Rows from block 6, named by matrix and row number. Rows with one number belong to one neuron. Each number is 128 + 32 x the weight over its row's rms, rounded and kept within 0 to 255. All counts start at 0. After the name is the row's rms in percent of the matrix's.
# gate: MLP gate (model.blocks.6.mlp.gate.weight, 256x128), inputs 64-127
# fc1: MLP up (model.blocks.6.mlp.fc1.weight, 256x128), inputs 64-127
# fc2: MLP down (model.blocks.6.mlp.fc2.weight, 128x256, transposed), outputs 64-127
gate.199 100 [101 122 123 159 123 184 101 185 216 129  77 114 117 172 158 111 105 164  99 117 163 102 173 182 128 104 151 149 142 116 132 137 102 127 136  66 110 146 137 172 125 171  46 144 159 135 126 109 158 120 150 154 118 140 112 151  93 101 137 100 172 132  89 111]
fc1.199 097 [116 100 142 129 125 152 121 128  73 149 181 164 150 120 152  83 148  77 138  88  92  95 176 155 194  94 154 179  48  96 163 123 112 152 137 184 157  90 135 116 139 113 155 146 149 119 169 135 147  84 142 121 132 159  78  99 122 106 165 152 135  98 128 119]
fc2.199 102 [125  89 178 118 177 140 136 113 129  81 136  95  62  84 136 104 123 112 138 134 102 132 101 129 153 129 135 149 189 114 135  93 122 120 173 110 133 131 208 118 130  55 122 132 103 131  90 167 149 160  55 118 179 134 117 167 120 159 108 194 163 105 103 187]
gate.200 124 [133 158 165 169 152 208 152 138 165  85 127 154 154 135 160 125 202 118 129 135  92 139 122 157 107  62  90  90 138 155  99 118  97 177 148 143 107 146 119 124  95 123  66 119 139 115 127 149  63  49 159  99 117 136 114 155 161 172  62 117 130 112  76 145]
fc1.200 124 [113 144 128 116 114 157 169 141 135 114 107 143 102 109  86 111 134  71  92 116 103 144 196 191 206 104 153 116 179 137 151 109 123 199 134 138 160  76 152 110 149 107 166 110 121 100 132 149  44 109 187 116 132 139 111 151 126 152 100 119  96 175 148 118]
fc2.200 124 [ 86 117 162 182 178 127 135 173 120 104 159 165 160 135 113 161 137 150 129 139  69 130 150 175  98 104 109 109 117  95 140 125 110  64 121 109 145 143 141 205 175 187 126 136 141 123 104 124 165 133 136  78 105 120  96  59 206 123  79 105 148 147 143 145]
gate.201 142 [123 117 174 132  62 116 148 114 143 101 138 142 180 115 109  97 192 106 118 177 187 150 179  75  88 155  61 119  52 140 185 157 140 160 158 109 104 141 149 126 149 130 158 129 158 168 142 116  68  84 148 102 155 152 143  86 161 138  48 136 150 132 168 208]
fc1.201 135 [147 142 128  86 152 140  73 168 165 181  93 134  86 133  81 162 117 129 153 142  93 116 111 105 139  84  97 148 149 114  81 105 164 154 110  98 134 159 128 168 138 183  50 141 111 152 171 160 126 176 167 100  86 144  79 203 128 113  88 136 150 168  72 120]
fc2.201 137 [142 128 112 105 146 136 171 101 114  70 174 186 142 158 138 125 165 123 135 101 144 111 114 116 149 117  79 164  86 125 172 116 107 123 163  96  90 153 172  87  98  99 173  94 137 117 106  61 152  94  96 132 162 151 161  86 139 112  92 130  72 184 162 139]
gate.202 080 [158 125 107 158  58 138 112 167 101 123 105 119  31  88  91 155 135 129 158 108  92 139 113 143 177 180 156 164 186 139 124 106 109  99  72 158 130 119 187 102 146 115 132 115  73  91  84 116 141  75  90 120 191 129  69 113 114 130 140 143 152 117 101 107]
fc1.202 084 [128 169 136 110  96 153 123 139  87  99  84 153 116 147 124 128 151 148  59 115 174 166 127 139 174 141 134 186 148 114 170 114 146 102 135 176 123 140 174 123 122  81 115 124 156 144 137  85 131 165 157 133 161 172  72 148 154 106 100 113 171  99 147 150]
fc2.202 083 [117 104  99  52 121  64 114 164 143 105  88  84  97  96 160 111 144 109 117 102 150  61 102 148 140 122 130 159 150 129 130 169 109 133 129 174 176 152  90 123 115 104 152 111 116 111 135 180 155 149 155 165 133 150  99 159 100 148 151 153 100 113  71 117]
gate.203 111 [190 168 145  93  82 155 145 118 113 159  97  75 114 124  84 142 143 130 118 157 196 114  94 112 151 162 164 168  71  84  98 135 126 116 102 162 187  88 216  96 107 156 127 112 143 106 202  99 110 145 168 111 119 156 183 122 151 123 156 143 109 141 191 156]
fc1.203 107 [ 98 154 113 126 129 188 141 129 171 155 126  64 174  58 119 151 118 156  97 149 125 169 116 118  45 173 178 132 131 124 128 157  97 139 113 135 124  72 131  87 125 117  47  99 107 114  99 102 176 135 124 135  82 135 106 102 148 216 188 122  42 144 162 103]
fc2.203 106 [112  72 161  28  57 100 120 121 140  76 115 166 133 141 131 117 122 102 131 108 124  83  91  96 113  92 149 175 190 202 100 191 147  98 149 127 131 176 152 138 156 168 142 137 110 168  95 109 124 136 124 151 151 124 146 118 120 150 108  70 151  76 120 102]
gate.204 106 [134  45 147 129 161 138 166 143 188 139  94 125 125 168 138 109 137 161 142 199 150  99 103 196 164 127 127 168 135 129  84 135  97 115 101 192 124 209 153 100 107 189 114 206 123 177 159 148 114 166 153 116 116 166 157  74 180 159 106 124 168  61 117 175]
fc1.204 101 [125 102 178 101 108 225 148 106 101 138 113  70  99 117 160 135 121 119  86 151  98 105 130  95 151 133 159 129 161 104 130 114 164 187  88  91 142 164 114 125 129 147 144 139 140 110 133 122 125 135 163  74 131 160 132 137 131 127  64 122 214 112  98 203]
fc2.204 121 [114 157 162  72 136 125 115 132 120 133 158 128  74 150 170 114 186 183 116 151 129 129 146 104 127 140  71 154  79  78 134  97  84 157  77  89  89  93 143  65  92 136 106 133  99 112 130 146 152 108 155 129 133 144 181 139 170 121 140 182 108 119 192 144]
gate.205 110 [ 99 214 113 144 104 142 149  91  88  68 174 126 183 109 190  91 106 113 140 140 135 165 124  57 164  84 103 158 163 146 113 169  97 176 142 155 148  47 138 148 104  83 122  62 122 112  51 127  60 171 137 108  99 137 112 127 147 134 173 121 113 140 106 118]
fc1.205 098 [ 94 157 145 141 146 113 117 116 126  94 141 144 154 113 187 142 147  86 208 135 132 139 111  91 157 130 103 110 166  88  93 144 133 177 138 169 163  96 159 102  87  75 152  52 156  73  99 127  92 104 118 112 116 127 142 120 172 147 139 110  63 181 106 132]
fc2.205 123 [ 88 143 120 178 162 108  66 151 209 129 147 120 125  83  45 144 187 126 117 136 138  70 112 171 121 151 111 158  81 131 101 149 120 113  85 108 117 116 165 133 126 124 117 176  79 128 133 120 118 206  93  69 156 100 186 109 130 157  79 132 104 128 145  91]
gate.206 078 [ 87 103 130 119 130 168 139 110 115 151 129 171  48 153 166 114 100 121 118 144 113 183 146  92 169 181  63 128 114 130 129 116 138 172 167 134 142 120 189 120 101 161 130 149 126 126  92 197 124 137 133 138 143 160  85 146 169  73  94 138 111 150 122 204]
fc1.206 091 [178 103  74 145 162 129 191 204  83 127 156  94 160 164 133 157  83 100 119 124 131 133  76 104 150 141 177 144 112 114 135 159 135  88 149  87 107 146  81 149  80  98 117 112  80 132  74  66 123  65 134 117 116 134 124 133 118 208  90  87  71 156 101 146]
fc2.206 080 [153 132  62 108 104 167 142 117 115 191  78 109 115  84 187 170 123 131 128 106 119 178 109 130 178 113 111 164 118 175 132  99 119  85 115 120 167 125 118 162 125 133  98 134 133  99 137 178  84  73  97  98  82  82 152 118 166 129  97  87 132  69 111 159]
gate.207 084 [146 128 178 142 144 143 102 117 161 102 113 126 183  54 148 150 114 121  46 134 121 121 115 134 132 129 177 121 138 157 112 158 163 103  62 168 101 153 125 127 152  84 116  80 164 155 150  94 126 129 114 147  84  78 147 146  97 156 191 114  62 107 144 120]
fc1.207 084 [162  95 128 123 142 105 150 106 102 168  74 116 119 162 146 152 116 109 178 182  83 155 132  94 121 135 108 111 112 103 123 103  94 177 155 107  99 141 111 126 102 153  52 114  96 142 147 165 172 154 169 120 145 187 123 142 143 171 119 114 163 196 110 113]
fc2.207 081 [126  95  79 144 104 157 135 109 159 120 115 150 117  76 145 137 129 140 114 112  94 130 155  99 107  56 166 158 117 137  94 130 152 151  67 115 157 112 153 134 151 192  93 126 189 158 160 146  89 123 141 144 156 100 188 115  97 139 105  93 133  83 150  74]
gate.208 129 [167 155 102  77 124 120  99 111 160 139 174 140 161 111 188 130  72 112 116  88 130 167 159 148 123 178 189 126 100 134 141 126 121  48  82 118 112 105 110 145 182  53  64 173  94 150 126 100 116 179 132 162 114 176  99 118 132 140 129 141 148 146  54 131]
fc1.208 128 [152 144 149 108 146 130 119 133 189 153 153 122  98 158 140 191 160  84 215 105 171 166  51 157  89  94 126 125  86 189 112 157 106 150  57 195 118 130  90 156  77 165 120  83 137  96 117 166 120 104  78  99  88  88 159 145 127 141 142 131 141  92 125 123]
fc2.208 126 [120 163 125 156 156 143 132 131 108 174 116  97 117 137 120 110 131 213 128 129 102 100 165 144 148 136 118 133 122 107 118 129 158 139  75 173 165  91 150 107 166 162 103 117  73 165  90  65 163 170 161 141 123  95 227 107 172 110  87 134 143 166  89 107]
gate.209 121 [126 139  75 115 154 185 150 126 144 130 115  98 104 137  85 153  88  81  99 147 159  69 118 138 150  83 125 108 158 132 200 149  69 161 186  71 137 162 112 128 132 138  52  93 155 135 152  68 158  99 153 111 169 158 124 159 107 122 166 134 144 117  57 132]
fc1.209 129 [ 64 169 158 122 122 130 153  95 141 125 159 105 107 160 162  88 160 146 121 173 166 133  90 148 120 100 117 150 131 101 146 149 107 128 135 182  86 128 153 190  56 141 161  73 159  87 105 173  41 164 113  97  85  71 115 120 140 174 104 121 126 104 132 162]
fc2.209 117 [118 168  84 145  91 165 168  88 142 104 128 132 125 173 124 158 165 115  80 115 100 117 123 176 126 133  87  61  71 134 122 165 141 154 107 146 103 108 166 101 184 117 115 148 130 132 151  96 174 140 186 155 179  68 190 188 124  86 130  93 150 139 128  67]
gate.210 090 [139  54  79 170 109 132 129 144 134  78 194 174 151 113 202 110 198 187 134 123 128 129 136 145 141 113 104 164  75 146 141 106 148 144 181 154 126 172 149 135 138  93  76  93 147 143 198 159 135 117 130 110 143 148 112 148 108 100 178 120 127 151 181 132]
fc1.210 096 [119 105  71  76 119 166 128 126  99  96 124  99  98 122 139 108 143 182  68 189 157 169 105 104 180 151 111 167 121 175 122 145 157 154 149 146 175 134 187 153 125 112 151 122 158 158 177 210 156 197  98  89 179  82 115 111 135 136 102 122 164 112  84 214]
fc2.210 102 [159 172 129 145 112 102  79 129 152 195 144 182 175 110 161 145 125 134 137 131 150 130 134 109  89 138 124 134 154 119 125 126 149 209 120 160  70 131 108 158 126 120 139  90 120  77 116 175 165 101 102 142 104 127 130  98 186  96 200 137  67  77 125 123]
gate.211 102 [124 128 122 121 110 156 117 124  88 109  60 110  82 133 126 104 147 175 103 151 187 134 116 141  97 124 146 111 164  76 124 119 125 109 133 142  82 146 119 140  60  86  82 142 130 112 156 146 151 122 105 133 179 120  94 145 105 100 181 155 148 105 174  96]
fc1.211 115 [142 122 135 132 122  96 149 146 152 133 177 112  95 142  70 100 166  84 181 199 147  94 105  79 161 138 127 120 127  97 132 151 123 130 165 146 183 154 100  88 155 183 113 176 127 190 105 148 146  99 113 163  99 153 122 132  70  97 100 122 124  83  91  97]
fc2.211 103 [136 145  98 102 114 153 116 154 138 177  74 122 160 134  98 105 102  78 141 204 156 125 164 116 128  82 154 135  78  73 164 177 141 176 143  41 182 105 131 107 181 168 102  98 114 145 108 126 104 152 171 165 139 196 109 167 136 120 105 158 130 135 106 162]
gate.212 094 [160  62 174  87  98 167 151 135 143 146 141 118 135 133 145 105 186 192  75 124 158  94 109 199 135 125 184  90 146 125  82 150 152 109 174 137 111 173  77  71 187 183 138  70 106 111  79 186 111 193 117 125 100 119 123 120 124  98 124 158 153 113 112 152]
fc1.212 098 [148 121 122 102 145 103 151 145 152 125 145 128  99 128 192  79 148 122 103 152 166 134 112 138  95 147  95 118 124 122 114 158  82 128 141 165 137 117 146 189  96 128 177 103 117  79 213 146  62 125 118  70 118 138 104 163  64 190  66 149 138 128 130 152]
fc2.212 098 [ 96 133 146 134  99 122  94 126 143 145  72 114 147 151 112 125  95 124 159  77 146 145  65 111 110  33 176 100 118  99 156 102 153  63 111 116 174 116  90 121 184 176 168 210 127 136 136 112 185 112 113 148 100 142 146 115 173 113 135 116 137 122 111 147]
gate.213 085 [147 106 126  96 141 144 166  80 157 111 105 140 139 143 176 125  87  81 147 170 145 159 132  84 146 203 113 143 149  85 113 128 213 186 144 188 167 134  71 161 117 103  64  84 133  82 112 155 144  74 115 178 110 142 100 148 172 187 131 111 137 106  87  94]
fc1.213 082 [177  81 116 129 153  85 148 136 143  98 154 140 107  84 127 160  85 115 134 151 105 104  71 110  80 116 125  91  87 108  64 138 152 143  79 114  71 114 124  89 117 130 117 146 158 125 112 137 165  87 153 148 136 105 126  99  94 117 132 155  36 126 124 130]
fc2.213 083 [ 97  92 160 131 135 176 120 142  91 121 137 151 141 168 129 125  94 189 157  97  76 138 133 164 108  87  91 210 134 200 106 105 108 124 138 121  93  65 109  99 115 145 160 118 111 168 136 122 141 136 163 144 173 126  88 107 124 117 110 116 123 157  67 177]
gate.214 114 [135 143 160 129 167 152 148 101  99 143 156 125 146 129 151 139 103 112 110 142 143 118 154 195 211 153 178 111 165  96 161 127 153  61 134 146  72  83 168  96 112 123 144 210 140  97 136 100 117  94 135 150 108 102 141 216 126  96 153 139 181 108  94 102]
fc1.214 114 [ 93 111 101 127  50 102 125 133 102 150 123 128 106 107 156 193  63 167 155 141 114 146 109 105 109 112 158 123  62 127 112 159 143 189 150  98 163 157  82 117 137 103  86  60  85 180 128 125 137 104 105 150 167  88 112 127  99 122 168 132  96  99 118 104]
fc2.214 117 [159 115 134  70 156 191 132 126 110 144 111 130 131  79 139 110  99  92 159 121 180 123 142 171 158 177 120  88 178  93  91 126  75  79 106 148  76 117 107 146 140 102  76 127  68 161 153 139 161 140 122 122 132 187 232 154 175 160  61 186 128 130 167 165]
gate.215 086 [102  94 123  96 131 160  82 126 178 162 162 119 132 118  71 161  91 135 125 131 193  84 163  64  82  99 127  72 162  89  94 147 210 142 134 167 155 140 133 131  65 140  96  99 135 111  81 191 127  67 115  82 163 117 102 185  64 141 136 118 126  98 141 125]
fc1.215 089 [104 122 133 117 134 156  76 104  90 135 135  77 141 103  92 130 154 116 131 155 134 101 138  88  77 132  78  94 128  57 144 136 146 124 159 140 129 103 160 107  55 155 144 107 114  46 112 195 169  62 121 108 130 172 117 136  71 155 147 120 109  79 143 155]
fc2.215 104 [157 168 135 125 155 203 138  98  50 119 229 138 124 174  90 148  95 108 117 166  82 116 160 164  67 153  82 142 131 130  91 102 171  88 115 145 170  46 217 150 127 127 148 146 102  95 145 172 130 108  88 186 130 182 101 118  73 118 158  93 132 142 158 158]
gate.216 101 [125  72 105  96  83 151 143 152 138 181  89  64  83 173  60 190 140 197 102 127 171 141 150 138 129 143 105 159 139 137 110 108 130 193 114 110 116 166 138 114 124  72 164  84 133 161 139 165 106  74 148  91 199 115 126  93 179  57 180 145 110  77 136 117]
fc1.216 111 [163 130 131  98 128 127 127 121 162 131 182 175 126 164 139 109 177 119  79 174 188 132  76 141 127  87  84 140 134 115 139 105 120 203 101 100 107 123 142 112 118  76 113 184  88 138 162  86 112 121 129  64 110 158 104  92 121 150 135 126 118 105 145 168]
fc2.216 107 [141 148 117  73 178 109  99 101 125 176 119 133 138 100  68 136 108 157 149  81  91 193 119 119 151 181 135 123 170 125 163  96 127  69 135 116 139 149 106 134 149 198 102 108 127 142 130 123 171 111 122 127  88 113 126 171 147 160 140 148  81  92 112 175]
gate.217 125 [ 89 126 161 107 106 170 126  88 121 137 173 122 160 154 122 110 181 132 148 169 111 120 145 123 115 147 181 139 149 188 146 173  62  72 196 140  69 128 170 114 168 127 113 155 128  75 151  93 146 175 115 111 131 150 116 124 163 135  76 112 197 141 117 144]
fc1.217 127 [188 113 132 177 130  95 131 103 137  72  85 105 115  80 172 182 121 150  77 108 182 132  95 121 117 143 131 152 160 103 153  75 128 124  80 144 200  78 102 147  83 111 137 102  80 148  86 121 128  69 106 175 129  92 133 130 123 107 161 132  56  87 169 113]
fc2.217 130 [107 145 115 171 121  84 168 144  61 105 136  74 123 207 129 126 166 104 157 136 131 114 131 146 143 137  98 105  80 128 124 171 148  91 154 137 138 186 104 174 116 153 125 118  44 145 152 159 166 108  67 115 177  89  84  95 152 120 143 132 181 136  92 164]
gate.218 129 [157 144 145 133 135 111 109 101 150 146 135 145 115 162  69 117  97 106  98  94 102 123 146 124 186 160 159 126 212 137 160 127 133 164 141 130 148 124 141  97 131  98 124 176 179 101  94 159  42  96 125 112 146 104  99 144 155 102 141 117 131 102 134 134]
fc1.218 119 [101 114 147 139 134 124 124 110 157 164 107 130 195 108 110 121 141  45  81 130  99  93 137  45 132 100 173 122  77 142 158  66 139 128 115 113 111 142 102 131 170  86 168  98 152  60  66 120 103  62 173 122 117  97 104 180 151 113  89 118 165 150 151  98]
fc2.218 133 [103 165  92 148 154 150 167 134 105 155 207 119 121 135 189 155 104 181  90 149 154 168 135 170 129  96  76 123 110 104  92 136 121  88  87 144  63 159 173 133 140 157 128 126 126 144 153 131 145 147 128 150 103 110  74 109  81 208  80 177 143 147 187 149]
gate.219 135 [ 89 187 169 132 142 129 104 102 108 142 145  51  92 129 148 127 110 138 140 145 148 114 147 108 132 149 118 108 140 162  50 153 126 116 192 215 102  95 140 182 146 153 111 147 156 125 149 127 106  89 148 107 127 127 119 114 146 175  97 119 122  51 148 141]
fc1.219 129 [107  74  94 100 148 146 134 128  92 180 119 122  73  92  89 110 120 137 116 138 199 128 147 124 154 156  92 128 172 123 158 158 151 183 141  65 117 165 135 116 102 100 187 145 150  97 164 125 162 104 121  91 156 117 101 147 160  62 123 132  96 143 142 107]
fc2.219 135 [ 95 150 145 111  96 106 153 160  98 136  92 125 172 166 156 220 154 132 144 106  64  96 204 164 108 108 116 107 133  97  54 147 105 171 175 165 123 109 182 120 196  85 136 151  96 131 115 106 134 154 191 205 118 105 123 100 162 104 195 145 112 127 118  80]
gate.220 127 [142 160 203 124 179 154 148  51 172 164 142  88 143 108  59  87 121 132  97  98 154 177 127 133 120 157 162 149  83 182 132 194 127 136 150 164 115 154 119 115 121  94  87 163 105 137 118 124 120 164  34 151 140 158 104 131 136 181 142 135 154 148 158 189]
fc1.220 132 [150 168 119 128  64 195 108  83 116 160 162  63 156 113 161 100 147  95 108 164 125 165 130  86  99 158 100 112 105 120 136  99 141 166 156 153 147 129 168  58  66 121 133  98 130  97 135 157 109 143  92 191 136 148 128 117 167 208 145 133 124 134 171 156]
fc2.220 132 [ 88  76 127 140 146 141 107 138  97 136 182 164 110  97 127 123 120 119  86 156  93 155 136 179 130  89 175 124 170 108  82  80  57  59 140 118  97 169 100 111 167 139  81 101 119 179 190 166 139 103 136 180  88 160 157  94 152 136 139 180 125 185 143  83]
gate.221 105 [124 175 152 169 121  64 151 123  96  98 134 116 107 144 122 118 181  74 184 190 112 122 110 142  54 142 145 112 127 120  56 193  93 148 107 107 129 139  86  64 126  43 128 146 121 163 103 135 118 124 163  70 160 124 135 149 106 125  96 111 122 135 135  84]
fc1.221 107 [170 156 153 146 159 183 135 165 140 145 116  54 141 112 103 125 136 141 165 110 153 125 197 119 214 122 101 128 121 149 134 101 138 112  82  74 114 108 124  62 191 130 150 105 182  92 144  88 171 120 153 104 142 149 153 172 130 121 163 114  70 110 146 116]
fc2.221 098 [128 102 172 151 108 145 182 113 110 127 143 133 116  90 134 167  94  97 130 167 141 110  51  77 151 157 160 162  99 141  86 134 117 140 142 135 122 106 141 100 186  98  69 137  75 187 142 109 142  83 145  63 119  92  84 187 113  80 123 221 108 165 143 130]
gate.222 102 [111 161  88  83 147 112 136 146 134 110 125 144 112 172 136 113 105 152 132 188 130 114 144 125 188 122 107  95 177 156 112 108 119  97  87 147  92 118 110  72 158 108  90  98 171  79 151 117 145 140  61 143 190 146 134 117 193 136 173 142 114 127 130  80]
fc1.222 100 [152 124 102 112 103 126 170 159  87 153  98 158 163 189  98 104 101 152  61 120 181 142 113 147 102  94 140 109 147 167 116  75 127 146 128 130 101 155 135 165 149 139 124 188 142  68 104 162  95 175  80 139 178 168 147 128 137 110 118 109 156 108 145 116]
fc2.222 096 [121 138 156 154 104 102 124 117 129 181 154  99 220 123 167 149 203 156 158 118  85 161 166  94 118 110  91 138  94 145 148 125 131 134 104 145 138 100 173 131 135 105 164 121 163  81 147 101 113 142  73 189 149  91  67 133 135 140 122  39 130  85 130  74]
gate.223 118 [ 95 116 221 106 153 133 119 102 122 125 126  84 147 120 136 182 103  85 131 148 126 123 129 101 126 133 123 111 172 198  99 164 128 107 185  85 124 130 163 100 129 127 103 160 130  89 146 168 125 180  70 120 120  67 109 133 138 145 152 138  97  98 157 141]
fc1.223 110 [103 100 153 144 137 153 147 152 128  92 139 129 194  98 133 172 150 102 132 113 110 135 191 160  84 137 133 149 115  94 117  98 199  81 108 126  88 106 103 202  75 158  93 149 128 186  98  81 137 152 175 134 132 125  73 115 175 184 129 129 161 151 214 155]
fc2.223 118 [140 183 110 166 122  67 153 105 167  61  86 150 153 153 141 134 150 188 112 117 110 117  91 115 118 146 131 117 108 154 105 122 193 133  99 124  93  54  93 149 143 135 101 129 155  97 154 119 145 151 149 101 102 105 118 127 120 162 160 101 100 133 137 113]
gate.224 073 [136 162 141 131 140 155 106 107 132 119 168  70 153 111 107 140 128 174 135 143 162 122 126  50  52 123  68 115 188 174 124 110 177 126 164 159 135  91 127  93  85 139  89 121 120 118 128 158 151  95 167  90 130 136 110 151  92 112 157  99  97  84 109  82]
fc1.224 090 [123 155 105 173 147 122 146 137 153 162 162 118 157  81  88 135 143 153 165 166 137 162  96  72 115 116  90 126 123 153  99 170 188 170 152 137  86 102 111 163 122 100  83 137 104  95 141 157 147  98 163 119 130 128 122 166  43 108 119 139 138 124 106  77]
fc2.224 089 [118 169 172 121 176 107 155 153 180  79 187 149 102 109  60 115 139 103 117 135 167 154 177 161 121  83 161 101  86  99  82 125 148 143 124 146 112 178 122  93 108 123 136 118 145 108 143 126 134 139  76 124  65 186  99 135 128 148 134 160 126 117 134 134]
gate.225 088 [ 97 117 133 109 233 131 152 153  85 162 174 134 161  60 176 194  80  89 111 134  65 120 116 215 142 122 122  90 116 112 139  96 120 102 120 102 131 169 111 126  67 133 117 107 144 147 152 165  94 159 124 125 152 128 166 159  56  51 184 156 119  90 112 140]
fc1.225 089 [111  59 128  81 175 165  97 134 128 136 147  50 180 138 175 145 116 119 112 176 123 114 125 168 156 152 150 172  91  91 191 120 136 162 131 135 100 109 117  95  83  89  92  76  57 141 151 105 115 129 185 124 112 119 122 119 136  75 187  87 123  83 113 161]
fc2.225 088 [135 162 127  87  72 117 122  98 168 136 148 144  62  97 114 173 156 150 141 123 142 126 193 102 119 106 153 143 142 105 104 128 120  71 128 123  93 119 104  97 124  49 108 117 136 123 171  86 100 106  82 109 136 169 106 117 107 110 110 145 136  85 147 155]
gate.226 117 [112 115 127 102  86 178 119  52 171  73 156 128 154  94 164 131 111 132 156 184 152 166 147 125  86 127 121 163 147 121 120 122 134 122  89 204  98 118  91 119  45 132 118 183 161 195 106 151  42  83 101 196  99 135 116 147 141 180 128 124 164  54 113 135]
fc1.226 116 [ 80 161 185  89 180 104 138  73  98 162 112 146 142 122 140 107 153 176 115 126 184 118 140 136 131 153 154 147 150 127 157 145 172 103 132 163 164 151 106 140 180 125 143 156 159 171 128 124 149 122 163 162 103 110 111 137 134 149 132 127 165 102  89  92]
fc2.226 122 [137  99  86 178 170  77 111 123 128 125  91 130 105 120  80  92 109 159 105 116 186 168 117  76 134 127 130  83 149 169 100 125  83  90 183 170 120 192 184 119 130 171 153 140 145 136 141 138  93 118 132 104 132 128 118 161  85 137 175 113 142 180 154  99]
gate.227 086 [198 142  91 148 106 186 125  87  91 140 113 141 156  83 113 146 143 139  82 113 116 125 134 128 119 137 150 111 180 109 108 124  76 133 125 136 113 145 172 117  89 123 193 149 106 159  92 180 153 110 117  99 165 145  95 149 104 194 127 105 129 123 114  94]
fc1.227 081 [154 138  81 125 101 195 126  75 130 100 120  38 145  63  85 150 148 107 121 114  92 107 149 129 138 150  90 116 115 164 110 141 113 109  93 153  98  90 163 162 115 195 116 148 106 201 154 172 140 108 118  90 141 179  85 118 129 166 144 136 143 133 124 129]
fc2.227 085 [181 196 138 108 133 179 173  77  89 230  82 133 151 122 110 133 159  96 133 132  79 114 147 152 119 110 113 129 128  84  75 157 152 113 134 170 131 122 201 129 118 171 133  46 108 109 124 142 126  74 121  85 160 161 111 115 192 111 158 141 100 117 133 138]
gate.228 100 [ 70 101 139 100 165 128 105 134 112 122 154 113 161 144  80 178 106 121 145 132 116  91 165 175 116 204 105 177 140 101 153  85 122 105 168 104  55  94  42 146 149 119 128 124 114 135 102 123 162 114 152 105 187 201 119 139 125  88 130 118 139  93  84 131]
fc1.228 112 [155 100 145  97  98 159  81 128  95 154  76 105 124 178  98  94 167 125 105  79 136 120 101 109 148 141 128 119 150 134  68 157 134 116 146  94 182 135 201 132 186 109 126 152 101 123 160 166 170 103  95 107  85 104 141 142  82 103 114 136 150 176  75 112]
fc2.228 109 [133 118 109 121 117 112  84  81 109  85 132 149 108 137 110 170 117 154 171 177  67  93 125 138 188 141 149 143 143  99 133  70 122 101 197  91  52 118  84 165 114 126  79 117 156 194 112 131 124 114 151 128  51 161 134  88 112  94 113 182  90 128 116 160]
gate.229 076 [159 144  94 136 173  78  75 123 139 106 154  82 148 112  95  90 122  81 139 100  66 151  44  54 190 113 156 154 105 169 137  86 159 162 105 175 146 126 113 175 118 144 180 101  90  71 117 108  93  99 138 152 127 147 123 146 145 149 118 163 167 100 108 171]
fc1.229 075 [128  84 115  47  73 159 114 114 169 154 180 136  98 102 181 128 110 151 107 122 161 143 120 112 149 130 174 102 114 111 169 104  90 138 173  99 145  87  98 111  88 184 154 108 133  71 158 151 162 101 159 193 135 166 122 127 152 138 200 144 144 161  85 158]
fc2.229 078 [ 75 200  88 152 155 132  91  87 156 142  82 127  98 118 121 141 111 139 162 183 169 139 131 117  87 143 159  62 118 110  88 162 126 136  53 127  48 127 130 192 150 107  87 171 110 190 135 101 155 108 151  24 108 121 160 123 109  79 139 154 167 147 161 161]
gate.230 080 [139  76 150 140  73  91 137 166 113 111 123 156  83 114 235 120 160 114 120 155 177  99  52 128 162 132  89  83 127 140 124 110 142 130 126 183 116 187 127 123 123 126  94  88 125 123 127 124 139 118 130 181 116  84 118 124 137  92 127 128 113 138 150 120]
fc1.230 081 [118 103 166 149 111 133 128  68 128 123 118 146 144 171  68  69 128 107 152  82 106 102 148  80 112 143 141 131 136 130 149 161 133 104 165  97  89  91 136  79 193 176 136 128  89 100  99  96 104 121 131 181 127 174 138 160 144 198 116 161 115 102 119 117]
fc2.230 069 [ 87 130  52 153 113 123 125 182 149 140 147 155  71 197 101 123  94 115  97 146  94  87  92 176 109 159 127 152 152 160 147 123  87 162 160 137 112 116  91 128 111 105 116 134 104 159 109  71 126 134  58 131 179  96 116 102  65 116 128 106 139 138  76 131]
gate.231 108 [132 150  94 111 101 107 168 117 176  84 203  77 148 127 158 137 126 119 161 168 127 160  66 146  82 152  91 123  67 122 151 111 124 116 127  76  94 172  90 116 160  75 114 110 143 101 144 119 115 102 147  71  75  60 160 148  88 121 139 126 107  71 100 171]
fc1.231 120 [115 117 125 159 186 136 185 146 145 130 123 125 120 153 139 144 164 112 101 103 120 108 217 131 174 191  86  93 140 156 161  95 204 149 132  56 103 113 158 167  69 111 160  66 104 109 113 166 148 195 156 122 126 124 174 198 188 167 148 124 119 128 153 122]
fc2.231 112 [122 172 120 123  92 116  93 173 182 102 119 202 125 165 105 127 116 146 154 125  90 163 130 124 166 174  93 105 120  80 154 139 144 102 119 108 148 135 109  86 150  90  79 128 112 160  59  61 116  97 215 187 106 166  87 144  83  95 193 128 123  94 101 128]
gate.232 132 [104 104 147  47  97 144 129 121 110 105 137 112 132 171 194 134  77 131  73 116 152 153 153 139 112 121 137 108 121 115  71 172  94 177 134 165 184 164 146 128 139  97 176 130 121 179  92 102  68 115 156 125 150 124 114  96 105 184 143 124 147 113 106 136]
fc1.232 124 [154 163 153 176  69 138 137  71 101 124 155 201  96  90 139 159  88 154 157 167 154 122  88 169 122 183 182 133  52 111 128 132 191 110 121 170 171 121 144 158 132 106 131 181  85  73 107 170 173 153 129 130 189 133 145 148  90 118  96 130 156 116 140 193]
fc2.232 113 [183 173 116 128  52 158 127 131 135 136 105  82 168 140 170  97 135 130 148 119 148 129 140  98  95  92 131  92 119 145 119 136 131 147 122 146 150 173  97 104  55 190 190 164 162 168 138  62  44 132 177  80 144 138  48  97 214 157 115  82 142 182 191 173]
gate.233 118 [184 103 112 152  41 114 157 162 134  76 152  48 139 137 107 104  97 149 145 157 154 173  86  87 144 120 130 119 215 133 164 231  94 145 117 139 131 166 166 127  85  79 138 161 100 105 166 130 100  89 112  84  96  70 139 150 152 167 123 129 143  93 100 133]
fc1.233 125 [181 121  85 179  60 109 126 204 136 109 135 107 111 146 118  96 143 129 120 125 189 189  88 115 107 102 116 105 174 127 143 147 103 121 140 129 152 121 171 107 100  75 117 150 114  53 195  99 139 110 108  68  75  92 119 114 154  87 132 133 116 171  97  94]
fc2.233 119 [ 84 117 169 166 252 129 101  95 173 140 176 130 102  99  97 115 120 183  65 136 126 148 125  82 129  97  99  96  89 164 140 132 149 109 141 167  92 166 114 102 120 158  89 161 133 132 178 125 174 116  95 177 177 149 139  95  81 120 125 198  97 141 155 157]